Rows from block 13 of the encoder, named by matrix and row number. Rows with one number belong to one attention dimension. Each number is 128 + 24 x the weight over its row's rms, rounded and kept within 0 to 255. All counts start at 0. After the name is the row's rms in percent of the matrix's.
# q: attention query, key and value (stacked) (encoder.blocks.13.attn.qkv.weight, 576x192, the q third), inputs 0-191
# k: attention query, key and value (stacked) (encoder.blocks.13.attn.qkv.weight, 576x192, the k third), inputs 0-191
q.8 093 [115  92  91  78 111 153 144 170 149 173 149 143 143 123 180 127 159 146 130 109 133 151 156 128 110 127 117 121  97  96 129  96 162  86  86 114 112  99 144 150 159 116 139 143 122 103  72 101 159 155 102 101  72  92  74  96  99 132 122 112 128 129 154 118 131 176 132 118 129 138 136  99 135 141 148 184 141 132 124 127 137 136 119 163 117 104 182 117 115  90 109 131 137 156 136 106 171 132 128 131 102  67  75 112 101 128  82 134 166 113 137 130  91 163 127 132 157 110 131 124 137 102 111 148 155 113 117 101 133 132 140 122 119 141 116 130 159 129 137 126 112 118 121 137 114 159 161 152 156 144 118 123 143 147 121 153 128 154 124 129 144 129 116 163  97  91 148 133 188 148 124 131 119 172 129 128 148 152 100 160 155 141 146 138 107 163 119 122 118 133 161 157]
k.8 099 [113  75  99  83 119 113 132 118 153 135 159 158  97 155 113 180 139 164 148 105 154 131 156 137 159 138 141 118 127 116 121  87 122 127 142  83 157 118  96 134 121 127 126  98 105  98 116 100 137 141  92  91 115  68  58 104  63 154  93 113 132  81 166  99 142 144 149 112 135 142 118 150 111 120 136 119  98 167 158 146  55 133 120 146 118 133  99 108 111 143 169 145 125 140 136 114 139 121 132  98  96 134 120 102  99 125 116  88 130  91  93 123 148 110 143 116 130 136 152 128 149 134 135 118 123 131 137 139 124 124 142 140 109 137 152 162 142 104 124 115 105 130  88 109 142 157 182 207 154 144 128 186 119 133 148 157 126 105 120 137 126 144 149 129 133 116 125 122 121 136 179 122 125 116 136 118 113 134 135 114 180 128 138 130 129  88 157 124 140 135 118 138]
q.9 090 [123 140 129 144  99  99 124 131 132 163 139 104  89 151 181  81 114 149 115 125 105 138 147 156 133 112 111 100 111 131 132  86 139 136  89 112 140 101 157 159 125 162 162 143 195 109 125 134 152 157 176 123 105 148 144 124 113 139 140 127 119  97 113 129 115 118 128 136 181 129 158 116  96 127 119  98  85 170 154 159 156 161 136 109 141 137  98 140 142 127 136 135 137 143 106 104 108 108 146 156 140 157 140 136 128 112 114 112  72 133 107 151  99 102 143 162  76 126 158 137  99 112 129 129  75 123 131 110  87 130 187  93 120 130 148 165 105 127 102 156 106 171 116  94  89  94 104 114 107 121 133 103 117 157 138 115 140 132 106 153 126 154 153 123  93 146 120 154  98 169 101 135 129  95 122 115 104 159 133 147 146  86 114  88 121 116 132 114 145 121  98 180]
k.9 086 [143 135 122 102  98 107 100 156 143 142 129 137 148 179 178 101  72 115  91 130 135 128 181 130 119 143  98 123 109 141 124 119 141 101 148  69 149 111 150 121 116 138 140 145 142 133 127 102 167 144 170 137 153 126 126 107 102  98 112 138 164 144 109 148 138 153  78 152 147 100 127 124 154 121 133 142 116 129 115 122 157 156 146 139 169 122 144  60 118 140  97 115 130 116 117  94 121 139 152 176 172 130 147 127 125 121 131 157  98 188 162 116 158 126 136 127 137  86 104 119 124 154 137 124 120 101  97 147 107 144 163 107 133 140 158 133 101 144  80 139 160 139 121 119  99  55 102 122 102 153 116 115 135 131 135 101 136 121 121 146  96 152 136 107 141 131 132 146 114 133  94 142 133 144 145 146 114 122 154 119 148 123 134 112 125 178 101 101 163 208  97 101]
q.10 085 [136 153 147 157 173 120 154 111 102 149 161  93 105 139 129 101 149 176  97 112 124 108 118 155 136 116 125 111 121 109  94  92 181 127 114 119 156  99 146 132 129 137 153 143 182 149 136 102 112 121 145 127 139 157 155 160 136 160 149 113 126 129 141 134 121 102 119 135 148 136 132 125 122 151 130 101  95 124 139 157 141 168 116 125 109 129 108 137  95  91 118 137 143 108 127  76 159 115 111 127 129 153 118 136 148 118 126 125 130 139 132 145 122 128 147 148 101 130 128 136 111 139 118 204 113 108 137 144 114 148 189 130 142 109 140 212  93 153 115 133 129 145  68 101  99 129 115  95 103 113 118  68  76 118  83 113 131 133 103 126 120 171 123 128  83 137 111 148 145 179 116 134 126 108 124 138  97 152 128  91 167 118 123  80 103 128 140  81 167 126 132 148]
k.10 090 [ 88 136 127 134 178 124  83 114 130 123 122 174 138 162 138 145 130  96 126 133 146 109 159 135 166 152 189 142 130 139 141 116 121 148 122  91 139 103 126 112 108 116 127 184 126 135 129 117 118 111  97 131 145 126 156 130 111 136 112 157 157 106 148 143 130 144 119 154 101 127 161 127  88 135 118 138 113 113 126 119 140 139 142 148 143  87  81 109 117 158  93 108  99  81 110 107 119 107 123 116 103 152 155 170  91 164 154 178  97 177  89 129 184 133 125 148 151 141  98 112 153 152 141 104 116 127  98 113 136 121 156 130 153 108 140 134  87 141 138 156 136 118  90 103 104 100 126  96 112 141  89 156 144 143  88 129 121 149 140 164 162 160 118 126 125 141 106 148 143 125 110 151 126 141 172 153 142 103 164 117 140 120  99 101  98  96 146 149 175 169 116  68]
q.11 090 [119 146 167 150 115 128 138 142 115 140 134 115  74 121 138 156 117 144 146 117 126 145 119 139 130 141  86 130 115 131 135  93 154 128 128 112 122 128 180 118 159 115 144 139 103  95 101 114  92 114 109 150 141 147 137 161 140 167 129 103 129 118 120  95 104 124 113 133 137 101 110 104 123 106 159 104 110  87  79 131 106 105 119 147 118  93 125 110  97  87  79  88 118  98 125 128 138 151 153 116  67  77  93  99  70  99  74 125 135 137 147 133 135  91 105 107 143  84 160 111 144 148 149  98  93 120 135  90 162 100 142 152 106 132  87 123 122 125 122 140  87 116 125 151 134 170 162 163 115 113 138 128 114 118 105 159  50 114  88 136 105 137 128 166 108 130 151 160 159 134 118 111 115 158 116 121 134 117  88 111 127  99 112 112 129 144  94 117 141  99 150 109]
k.11 085 [147 144 157 175 154 148 161  99 137 110 140 143  99 120 131 165 109 110 144 151 137 114 126 152 132 139 123 143 121 111  99 141 144  91 115 128 147 140 143 178 129 116  94 107  94 109  83 155 108 112 123 146 114 145 122 122 144 162 107  78 138  97 163 109 127 166 144 104 120 144 125 100 115 123 143  73 142 137  83 118  77 143 103  99 142 127 121 148 133 151 167 120 116 154 165 151 106 162 126  87 125 119 132 103 137 131 117 131 129 108 148 118 152 127 110 131 121 141 169  92 141 127 143 136 176 152  88 160 117 147 127 129  57 195 187 139 143  90 122 101  92 100 140 132 125 132 180 160 109 182 155 163 131 131 138 151 138 127 119 128 135 101  95 131 125 156 125 129 145 134 107  95 102 128 163 153  70 138 138 112 132 147 128 107 120 113 106 130  97 141 132 159]
q.12 079 [123 137 117 134 165 148 129 153 125 146 120 119 131 137 162 114 130 174 123 121 116 124 111 140 122 137 150 170 153 141 100 125  93 136 185 128 120 166 109  97 110 110 126 171 156 106 177 105  84  79 112 135 133 114 143 134 122 167 181 123 108 146 109 121 151  77 153 140 129 110 154 102 178  81  98 171 103 138 121 136 184 138 137 131 154 109 142 141  74  97 123 128  98 140 144 144  96 163 111 149 154 128 105 127  64 147 122  92  82 124  93 129 110 155 123 156 119 117 132 110 112 148 134 107 112 137 128 132 143 133 109 132 157 115 127 150 114 133 159 130 109 128  79 120 138 125 142 125 157 169 127 106 130 118 135 154 120 150 116 116 110 127  67 161 138 128 113 174 147 102 166 133 169 155 160 171 102 131 113 145 141 174 143 125 125 160 132 143 106 138 159 110]
k.12 093 [ 63 153 133 162 159 171 148  85 111 120  93 118 122 188 140 144 120 137 123 133 135 124 147 109 137 120 135 168 122 153 109 143 132 118  98 142 129 156 124 158 122 130 142 100 110 135 140  80 104 100 112 126 143 130 142 130 138 116 155 132 138 131 120 144 148 176 116 132 113  93 124 125 137 106 133 139 134 129 106 108 112 127 108 166  81 112 153 146  92  99  98 119 114 136  89 102 141 131 114 138 173 125 124  42  71 130 104 101 121 143 124  90 109 128 138 131 139 104 115 157 135 141 132 170 108  92  98 118 150 148 137 110 148 135 142 120 129 155 158 119 113 112 135 131 140 107 143 145 168 202 155 126 127 155 131 143  57 141 128 106  90 172  89 109 119 143 138 122 133 127 110 133 147 143 185 176  72  90 138 150 123 133 135 143 142 116 108 103 132 126 129 115]
q.13 109 [150 149 146 144 141 152 162  88 109 121 113 121 142 108  80 120 145 130 127 117 151 129 115 113 111 118 133 166 148 125  99 164 104 152 124 151 144 114 135 122 112 114 110 133 115 165  85 118  92  90 123 135 171 136 149 153 171 124 140 130 112 133 127 129 147 103 130  98  94 170 141 117 148 111 126 122 170 116 103 105  91 110 122  97 111 132 123 105 116 129 133  99 133 129 146 152 141 145 155 134 129 108 115 129  99 113 138 110 152  97 103 108 113 113  96 103 134 109  94 127 140 136 139 150 190 143 121 154 125  89  80 161 106 114 130 126 161 139 122 109 146  91 136 166 130 152 172 181 200 139 165 149 138 130 101 110 130 104 148  95 146 160 105 106 171  83 137  78 102  76 130 129 111 123 129 128 108  95 122  67  82 107 114 117 136 108 133 105  66 114 120 107]
k.13 111 [101 166 164 157 149 125 119 114 105 135 127 109  84  82  79 110 119 100 142 116 167 122  88 135 142 124 104 120 171 169 150 137 111 154 118 109 116 110 147 103 138 129 110  99 138 131 136 157 108  92 116 158 142 140 138 165 163 123 162 159 145 139  87 132 111 119 123 136 106 155 143 144 106 129 126 127 115 120 124 117 113 114 150 101 126 133 103 151  97 136 131 101 108  85 145 147 146 125 152 128  78  98 116 126  80  64 152 125 105 135 135  90 134 105 102  87 128 119 104 119 153 105 143 130 138 176 120 152 154  70 105 128  95  89  89 109 152 146 154 151 147 129 152 135 126 155 181 161 165 127 169 173 183 130 124 128 123 130 144 107 161  85 113 113 132 104 138 100 137 103 163 143 114 128  90 121 152 107 136 135 129 139 104  99 118  90 103 105 106 120 133  96]
q.14 082 [126 124 131 135 128 123 162 146 153 169 143 147 153 119 165 147 104 150 137 119 108 120 106 106 120 124 110  70 137 179  97 131 109 151 158 117 147 101 119 112  94 146 119 153 166 152 131 168 134 129 115  93 116 112  83  86  98  45  90 150  85  82  65 115  99 140 128 118 122  73 157 140 107 117 111 154 124 106 126 110 126 111 120 116  84 155 112 131 115 124 134  76  91 109 139 155 142 117 121 121 100 124 124 139 166 127 171 128 144 155 116 130 159 151 132 147 115 113 111 127 118 128 139 134 154 124 139 137 167 139  97 111 129 111  92 122  92 128  90 156  74  87 128 123 134 125 131 106 136 100  94 108 127  88 104  90 125 110 107 118 129  98  83  81 118 116 113 118  80 118 101 157 110 117 112 129 110 128 135 107  93 141 109 125 120 127 138 123 153 125 100 108]
k.14 084 [114  89 109 133  80 143 144 140 124 131 116 116 122 101 128 128 136 140 144 147 141 128  73  81 127  99 130 132 148 152 119 152  96 144 117 145 111 132 184 164 113 124 122 113 132 148 166 135 125 130 137  83 111 109  79 117 148  68 157 137  85 102 103 140 145 166 148 126 115  81 141  96 176 135 140 144 143 136 108 106 140 137 105 156 104 124 132 134 146 122 119 134 129 133 192 153 135 104  96 110 114  92  83 114 161 146 146 115 132 127 156 132 111 130 138 122 124 134 142 150 136 112 139 154 145 143 128 118 138 138 107 143 141 110 120  87 147 128 149 115 122 105 148 162 153 132 138  83 138 137  53  35  97 143 113  94 114  99 160 112  73  94  88 130 115 122 144  91 101 134 149 135 152 154 121 133  95  90  90 114 115 159 148 146 134 134 130 115 108 129 137 127]
q.15 086 [102  86  91  89  77 124 162 139 134 162 121 140 128 139 161 136 139 117 152 108 128 154 183 148 146 134 142  77 140 147 136 122 114 116 112 146 128  86 187 161 138 119 127 154 139 132 102 135 153 146 125 130  97 103 122 104  97 101 138 189 134 149 136 141 138 161 156 122 144 161 127 117 133 158 148 173 134 130 150 121 139 148 109 144 162 111 165 125 164 168 149 121 124 132 147 123 138 134 153 177 134 120 156 108 120 139 120 127 130 120 137 119 108 144 102 117 144 140 109 132 128  89 134 110  84 157 114 109 101  67 126 103  85 181  72 108 163 147 148 108 122 143  90 120  92  89 145 126 144 151 145 126 187 154 174 144 127 138 138 111 161 104 120 144 121  98 154  90 123 162 142 119 130 110 136 136 157 113 144 117 131 163 146 178 124 110 130 152 149 162 130 133]
k.15 090 [147 102  95  98  87 104 137  93 140 139 133 107 111 150 109 131 154 140 105 119 117 153  97 119 103 134 119  99 147 125 124 123 122 104 139 103 142 134 137 100 136 128 137 118 138 121  92 145 160 168 172 142 112 145 110 122  93  87 130 180  83 113  98 138 159 117 163 106 117 181 131 135 100 132 140 122 114 162 156 127 149 117 137 126 139 123 130 102 113  67 151 112 128 101 151 101 145 143 161 173 156 100 125 134 148  81 117 106 111 145 141 119 120 137 168 125 128 123 130 128 124 117 116 134 173  94 187 151 150 133 109 106 132 115  90 121  86  93 114 166 131 149 153 110 114 100 130 134 178 176 176 135 146 133 130 156 131 158 112 112 164 111 141 132 135  84 159 108 134 135 163 111 108 127  44 114  93 108 104 131 135 118 149  88 129 109 115 131  97 143  93 160]
q.16 102 [107 114 144 126 126 124 130 116 118 122 154 129 132 129 132 132 122 228 147 136 101 128  70 121 110 133 124 138  92 110 108 141  99 106 173 132 131 161 109 161  73 128 126 148 140 153 177 149 121 115 106  99 117  91  95 101 121 101  95  81 106 104 116 131  94 102  89 107 132  96 114 116  81 101 101  90 138 105 128 114 120  96 135  88 113 150 124 115  86 116 147 116 137  98 139 104 125 103 144 128 144 133 117 114  99 129 116 122 116 101 124 123 119 129 152 118 129 135 130 119 120 145 129 150 139 112 124 126 144 137 139 128 191 160 149 102 117 125  99 117 106 130 124 127 128 158 134 142 150 133 138 145 100 159 102 119 127 112 142  79  65 116  80 105 135 102 112 118  87  95  97  99  79 102 125 120  69 123 116  91 128 114 109 132 135  92 123 100  63 101 112 140]
k.16 096 [ 84  97 103 134 171 136 149 161 139 148 128 129 164 145 148 136 140 130 104  98 131 141  96 127 111 120 172 130 113 121 122 143 121 100 168 158 155 124  99 101 108 123 117 128 129 111 138  88 124  93 116  88 136 128 126 134 106  96 121  90 109 149 165 114 151 123 142 150  70 122 144 134  96 120 116 165 136  95 125 101 131 124 133 154 130 127 143 127  52 142 146 110 134 102 116 137 159 133 137 133 137 137 107 119 139 186 140 109 123 124 107  66 149 103 157 139 139 105  89 114  90 146 107 177 123 131  98 125 103 132 122  99 159  90 164 152 105 123 117 120 156 139 142 129 129 145 157 156 152 198 149 137  85 146 130 166 151 121 127 123 177 129 127 117 127 119 141 131 108 161  89 121 157 136 189 203 142 108 141 154 127 148 132 140 130 154 154 122 125 109 149  97]
q.17 115 [118 129 134 147 119 132 126 110 100 170 161  88  74 144 158  82 101 127 109 116 114 141 117 149 145 122 104  97 106 160  96  93 141  90 138 121 133 102 160 131 114 158 146 127 132 126 142 125 127 129 156 130 128 164 124 171 106 128 139 157 131 114 127 130 117 141 160 118 139 133 161 134 127 136 124 115 109 163 131 162 109 156  92 117 102  87 136 151 132  45 141 123 128 132 150  85 171 174 160 172 129  90  99  96 126 120  75  78 127 117 120 127 114 133 122 147  89  79  83 128 102 129 105 163  80 111 115 106 143 113 154 118 126 121 127 146  94 152 107 151 124 135 104 101 108 115 169 144 159 146 135 144 157 152 146 145 189 139  95 108 137 162 124 135 110 144 140 125 127 190 130 146 109 135 131 140 113 142 121 127 162 151 119  83 126 140 124 124 175 123 138 122]
k.17 117 [165 154 129 112 180 121  98 128 121 110 128 140  98  81 151 110 129 130 108 126 135 152 135 128 126 143 167 149 125 130 110 127 127 105 131 123 126 130 146 117  84 130 129 155 137 148 122 148 115 163 147 129 173 148 124 128  90 152 164 172 121 158 160 141 179 114 165 130 116 128 127 128 141 141 117 121 133 123 126 134 140 112 130 169 129 120 120  93 121 185 113 114 135 116 134 108 176 154 157 154 110 106  93  92  66 114 145 143 118 144 110 153 128 145 115 144 137 134 122 112 137 152 116 130 155 136  90 132 142 135 161 143 141 170 146 153  72 150  85 116 142 118  87 124 117 144 174 158 180 220 122 150 170 167 134 162 160 108 141 155 128 144  97 136 122 112 136 119 168 133 154 167 161 143 129 153 142 118 151 122 126 124 135 111  95 136 172 166 159 165 115 111]
q.18 081 [114 128 121 112 120 106 145 113 113 109 106 108 121 137 132 116 126 142 136 155 101 131 128 100 146 122 138  80 125 137 117 106 107 135 149 124 136 153 110 150  71 136 136 121 153 154 139 108 167 161 166 127 145 130 122 158 134  75 121 191 154 106 115 146 119 113 123 135  80 101 154 136 126 130 135 173 144 142 161 108 138  89 126 125 138 127 121 108 145 204 135  52 136 116 118 161 159  80  90 111  95 136 137 144 151 117 150 163 156 159 169 119 109 146 130 112 164 146 123 133 117 143 131 138 139 135 133 109 126 125 132 108 195 121 126 111  90 144 117 132  95 104  99  71 164 162 143 102 106 121 106  90 140 123  77 106 118 118 127 135 118 151  94 107 106 120 136 100 118 135 116 108 112 102 133 135 103 140 129  76  98  91 105 142 113 108 140 132 177 133 107  78]
k.18 098 [138 113 107 138 109  76 103 109 106 112 127 124 122 102 146 119 149 118 124 120 119 119  96 117 125 158 126 104 113 101  97 134 112 144 100 119 182  88 128 118 125 114 129 117 132 125  75 139 160 178 193 124 150 118 155 102 139 124 140 178  99  99 109 108 162 132 184 112 132 173 132 118 122 144 119 125 150 107 124 116 140 144 128 132 177 152 121 188 125 136 130 141 129  97 157 154 112  87  94  91 130 106 124 143 172 142 145 109 142 102 140 132 137 152 142 143 119 176 108  80  87  96 125 120 150 108 165 103 153 132  91 123 132 105 147 132 120  93 105 144 123 125 143 129 174 162 141  99 116 125  97  97 145 137 139 132 157 117 151 116 159 123  73 164 126  91 110 130 121 104 119 155 126 146  88 167 132 140 121 134 103 151  90  99 151 120 185 142 100 109 120 152]
q.19 099 [158 175 141 142 109 102 100  99 113 129  90 127  82 123 122 116 129 110 129 132 106 153  98 130 141 135 113 135 152 134 135 103 165 119 138 118 110 115 176 100 152 130 114 149 144 139 117 133 103 160 150 174 145 164 139 137 144 163 130 133 136 147 115 115 130 137 116 135 104  96 119 119 142 148 145  68  98 137 110 125 129 139 137 166 106 118  82 138 130 105 102 118 112  75 130 119 120 102 111 131  90 156 162 175 168 132 154 155 166 173 155 125 160 130 116 134 125 154 131 139 152 141 161 141 118 126 127 137 141 112 140 125  77 103  77 154 107 142 119 130  86 108  95 122 119  91  62  73  72 103  95  62 106  93 111 103  61 121  96 138 127 129 125 141  82 137 128 141 143 142 119 122 136 146 123 135 136 100 133 118 119 120 145  89 117 151 125 124 155 124 154 105]
k.19 094 [129 139 137 156 135 122 139  85  91 108 118 120 107 119 134 142 137 102 138 172 153 122 106 118 138 112 139 154 121 149 130 145 156 128 108 121 107 122 167 169 108 115 109 147 135 138  99 132 104 139 143 157 149 136 124 146 162 177 147 137 158 136 182  82 142 139 112  71 112 111 131 117 122 148 131 108 134 143 114 131 104 126 123 135 129 121  95 139 120 148 130 111 121 127 140 143  76 136  97 131 144 152 182 168 188 182 163 143 162 140 151 137 131 150 127 146 121 136 142  99 175 125 132 114 131 157 107 137 149 142 117 148  86 145 137 127 147 132 136 121 109 110 130 135 114  59  75  57  46  95  75  77 112 111 110 102 104  85 119 121 131 118 126 145 143 140 106 105 137 103 123 126 103 120 152 111  82  92 114 115 136 106 111 124  96 107 115 129 135 123 131 128]
q.20 085 [115 144 131 125  92  81  79  87  96  77  93 110 142 122 112 115 157 134 131 126 133 138 160  96 138 123 150 130 100  97 136 128 151 152 108 132 130 151 123 159 122 108 148 139 165 118 154 116 138 173 192 180 168 174 173 183 169 124 153 144 106 124 173 131 167 115 128 130 107 138 139 104 129 125 123 104 107 174 112 124 150 149 153 112 133 123 114 132 150 184 141 147 155 143 121 128 105  93  90  99 116 138 137 115 128 142 113 121 120 104  95 133 111 139 119 117 128 180 143 157 130 111 131 148 123 151 140 100 101 141 179 116 158  97 151 145 140 133 135  84  74 133  85  85 125 131 122 107 127 130 126 111 123 148 110  99 113 132 141 149 109 158 158 116  94 127 133  94 121 146 134 126 129 107 127 118  63 124 136 110 123  75 122 141  97 116 130  92 136 142 120 103]
k.20 086 [180 173 169 134 142 119 148  97 117  98 115 114 139 103 128 121 137 103 126 128 133  90 105 131 121 140  96  99 138 114 125 127 143 162  94 133 154  98  58 119 123 130 148 106 134 113  97 121 145 141 162 209 158 147 150 154 171 133  77 168 130 121 134 156 124 147 129 100 127 162 145 131  92 122 107 143 141 120 143 132  98 155 128 119 140 116 133 110  92 160 105 121 157 121 118 160 107 106 129 104 192 169 152 145 142 108 125 117 121 144 107 118 109 143 113 139 105 100 115 117  86 137 119 126 130 127 183 122 129 137 107 104 147  87 127 129 151  96 137 139 125 118 102  93 142  98  96 142  92 108 101 131 153 114 102 109 147  98 151 138 164 175 143  80 135 127 127 127 141 100  98 150 118 127  70 158 128 138 150  97  94 104  84 120 126 133 114 124  98  99  99 123]
q.21 113 [124 110 141 124 160 116  92 118 132 135 158 152 144 139 137 141 116 118 139 113 128 130 110 144 183 136 126 117  91  90 119 117 145 106 134 117 157 123 140 138 143 148 147 118 152 122 122 103 155 146 118 110  99 118 105 123 102 121  92 125 131 105 127 129 103 101  89 119 128 108 105 149  49 146 108  96  88 117 160 131 136 148 116  91 128 144  93 135 128 100 114 127 133 112  75  66 156  97 131 120  95 179 169 168 158 139 170 193 106 136 138 136 131 121 140 144 129 137 120 140 116 146 103 176 112 121 121 124 105 154 128 129 164 136 109 135  70 144 102 138 145 161 110 125 140 122 120  66  63 102  98  94 108 104  85 115 165 111 135 102 148 116 144 103  93 120  97 115  93 156 105 118 113  90 111 112 124 147 129 164 123 134 109 102 120  80 130 122 122 102 114 129]
k.21 113 [158 112 122  93 147  98 110 151 130 134 156 155 132 147 137 122 136 113 103 122  90 158 173 147 149 156 151  96 118 102 140 130 140 124 157 127 140 109 118 138 129 130 121 161 142 146 161 151 161 159 148  95 120 138 130  98  98 124  96 132 149 169 136 112 120 126 132 136 140 169 138 133 105 143 148 144 137 115 156 153 181 124 145 115 130 173 123  97 148 156 149 117 116 116 132 116 104  74  79 105  95 135 146 137 195 151 167 160 160 144 152 151 172 162 124 138 138 158 100 143 121 108 108 177  94 118 125 113 113 122 167 129 151 147 108 156  81 142  94 118 129 142  84 143 150 133 115  74  64  61 113  84 126  95 138 109 146 119 118 136 123 142 128 141 151 111 119 143 122 151 113 148  96 123 127  93 155 149 130 122 139 105 137 111 119 153 182 115 162 142 144 127]
q.22 094 [166 119 124 104  68  77 113 107 128 124 128 105 100  94 115 112  99 138  90 121 130 125 142 147 139 112 120 107 148 126 127 132 116 126 155 118 102 107  81 132 141 147 126  93 128  91 127 142 212 210 191 199 161 191 161 157 141 171 127 145 131 173 111 150 102 143 120 166 123 146 166 141 147 126 124 142 135 123 131 138 116 151 122 118 154 132 134 103 137 149 131 132 110 148 112  97 127 143 152 142 158 148 138 112 121  99 137 140 131 174 121 148 106 141 131 142 112 109 118 122 119  98 129 154 144 119 153 158 123 112 116 109  76 121 112 138 160 147 144 136 145 138 134 142 125 130 109 122 124 112 128 164 164 126 162 131 190 128 116 123 153  72 150 119 149 130 154 151 165 124 131 151 116 110 117 100 142 144  99 164 105 138 108 163 138 124 106 115 103 107 146 132]
k.22 098 [190 174 119  94  52 119  97  76 110 117 108 109 131 160 156 144  98 126 129 161 131 129 106 129 138 123  93 122 130 108  95 155 120  94 128 145 114 136 101 132 174 143 138 119 137 129 157 124 164 203 234 207 159 148  96 141 136 125 141 134 108 124 143 160 122 106 140 146 118 112 114 124 127 124 132 112 120 174 142 126 131 146 116 172 150 133 143 124 138 110 133 122 135 185 109 104 136 153 151 148 131 158 105 128 103  95 120 128 117 114 125 123 136 106 125 137 139  91 163 156 114 110 148 175 103 109 174 149 107 115 144 100 115 100 113 152 137 131 138 105 129 129 127 118 112 122 148 132 152 113 145 153 134 137 145 108 112 118  99 104 158 114 146 115 112 114 138 121 117 154 116 111 135 140 108 102 153 142 122 155 113 142 106 127 147 139 100  92 112  83 118 124]
q.23 115 [117 104 106 114 159 138 126 181 147 158 145 160 138 139 163 156 149 156 126 136 108 139 132 114  95 131 149 121 164 109 136 128 132 101 145 105 108 132 133 132 122 105  99 110 120 138 163 151 121 110  93  82  77  89  90  57  82  83 122 136 120 118 113  94 146 164 158 144 120 124 120 128 119 156 154 134 136 117 134 135 168 133 126 133 108 131 144 142 137 131 138 143 110 126 142 140 113  65  84  81 112 124 118 166 168 156 145 148 168 168 134 139 126 162 161 138 170 146 117 128 133  94 127 120 149 101 138 136 178 146 134 117 133 153 147 132 114 104 133 142 116 108 128 147 139 124 103  72  94 117  90  59  85 139 132 117  97 135  96 115 150 104 116 144 129 138 107 105 123 136 131 124 138 154 137 136 125 132 126 192 126 149 136 146 127 170 170 144 111 141 157 173]
k.23 128 [ 75  89  89 122 153 179 136 166 141 150 143 145 127 148 153 130 145 171 114 130 131 142 106 127 110 124 149 163 123 135 118  82 135 119 140  98 145 127 121 111 106 118 139 120 136 126 119 113 125 101  63  65  98 103  73 125  83 114 118 123 103 142 159 155 145 148 130 123 101 102 106 134 143 110 119 131 128 128 157 142 111 122 114 152 125 131 124 130  72 134 102 136 150 122 119  94 121  93  90 113 136 163 149 168 135 203 143 139 144 139 134 138 139 142 153 160 126 101 142 154 112 153 119 139 117 104 140 135 142 148 123 123 157 128 140 132 144 115 176 141 118 128 112 123 146 110  97  94 104 114  53  62  40 142 107 138 132 133 126 117 129 139 113 128 138 126 121 121 121 154 126 127 161 139 129 129 118 109 101 148 156 178 143 144 138 164 154 169 145 106 139 117]
q.24 096 [ 95  76  73 105 116 139 134 153 148 140 129 144 180 147 131 127 164 149 142 166 154 119 160 130 166 116 155 121 121 109 135 135  94 182 120 155 141 153 144 156 131 142 143 129 144 161 170 111 160 124 137  97  90  74  86 113 106 107 146 157 131 134 148 133 142 119 165 128 153 150 147 130 141 153 129 147 144 141 168 128 179 147 125 145 160 146 146 138 137 173 153 139 167 155 134 152 147 148 115 165 170 146 149 153 151 136 142 134 117  89 168 118 150 158 108 121  93 127 142 129 101 149 109 122 100 164 113  93 106 116 122 143 194 129 118 121  62 132 135  93 148 151  88 136 117 106 116 116 139 148 128 142 139 136 152 106 150 139 172 177 149 128 129 150 131 114 134 142 122 171 141 118 133 136 149 145 139 118 145  97 125 161 139 156 154 147 170 129 156 144 130 157]
k.24 096 [108 121  94  79 121  84 125 170 147 156 157 159 123 133 159 144 157 140 117 125 101 171 155 150 137 135 146 107 113 119  99 135 124 138 123 165 147 107 179 133 127 118 121 133 156 138  99 174 164 162 139  98 108 120  97  81  61  77 107 182 137 146 111 128 100 107 146 119 112 129 139 143  79 151 120 118 126  90 157 140 162 115 146 140 145 138 153 142 143  92 110 140 137  71 111 132 134 136 127 144 121  91 148 158 139 138 138 143 144 118 165 121 146 132 162 134 153 150 121 134 109 101 109  82  98 119 120 105 117 155 118 108 175 171  98  98  67 111  90 158 157 140 127 115 110 134 113 134  89 137 185 117 131 135 134 125 114 175 102 129 142 138 175 143 137 129 165 135 149 132 142 131  94 128 114 157 118 100 152 141 129 100 160 116 125 121 129 141 140 133 125 114]
q.25 099 [119 113  91 145 112 121 126 138 136 117 111 151 111 163 133 131 135 122 151 140 148 139 159 108 159 128 154  99 145  94 147 127 107 193 118 175 120 150 174 130 120 131 121 137 135 119 133 107 126 121 121 142 106 130 120 152 150 103 138 178 169 136 113 127 145 125 155 121 136 137 118 130 154 178 155 146 133 162 123 142 106 133 157 112 139 136 131 181 168 163 177 104 125 136 144 152 112  93  90 128 104 118 155 159 197 165 135 167 152 132 157 108 157 172 108 112 135 169 144 120 150 114 125  98 108 165  98  60 117 113 123 131 140 116 110 113  70 131 132 131 111 131 136 136 129 120  99  93  86 145 126  83 140 103 112 101 139 132 171 172 157 138 132 133  83 128 149 107 128 150 145 149 137 133 149 153 124 106 147 120 112 155 140 147 131 121 132 183 183 171 117 137]
k.25 092 [141 123 172 127 138  96 135 131 124 102 130 133  91  58 181 136 165 112 121 103 155 151 140 124 116 126 108  97 116 124 165 131 163 106 114 145 125 101 144 141 142  91 113 121 135 121  85 168  99 136 134 123 124 153 106 120 142 120 115 151  90 132 152 125 125 139 150  99 139 166 120 108 123 139 141  85 124 112 113 122  84 133  91 123 155 123 147 141 138 103 126  96 136 100 173 144 102 128 102 126 153 121 150 180 174 106 147 139 167  92 158 142 144 132 149  92 141 146 138  89 126  65 107  86 141 151 146 134 130 118 110 128  93 162 125 117 112 102  80 151  97 130 125 144 146 108 125  94  86  75 115  91 144 133 118 140 133 118 118 114 158 140 126 159 153 104 138  82 132 109 141 124 105 102  43 107 122 147 132  87 134 137 108 102 102 124 159 135 104 113 129 144]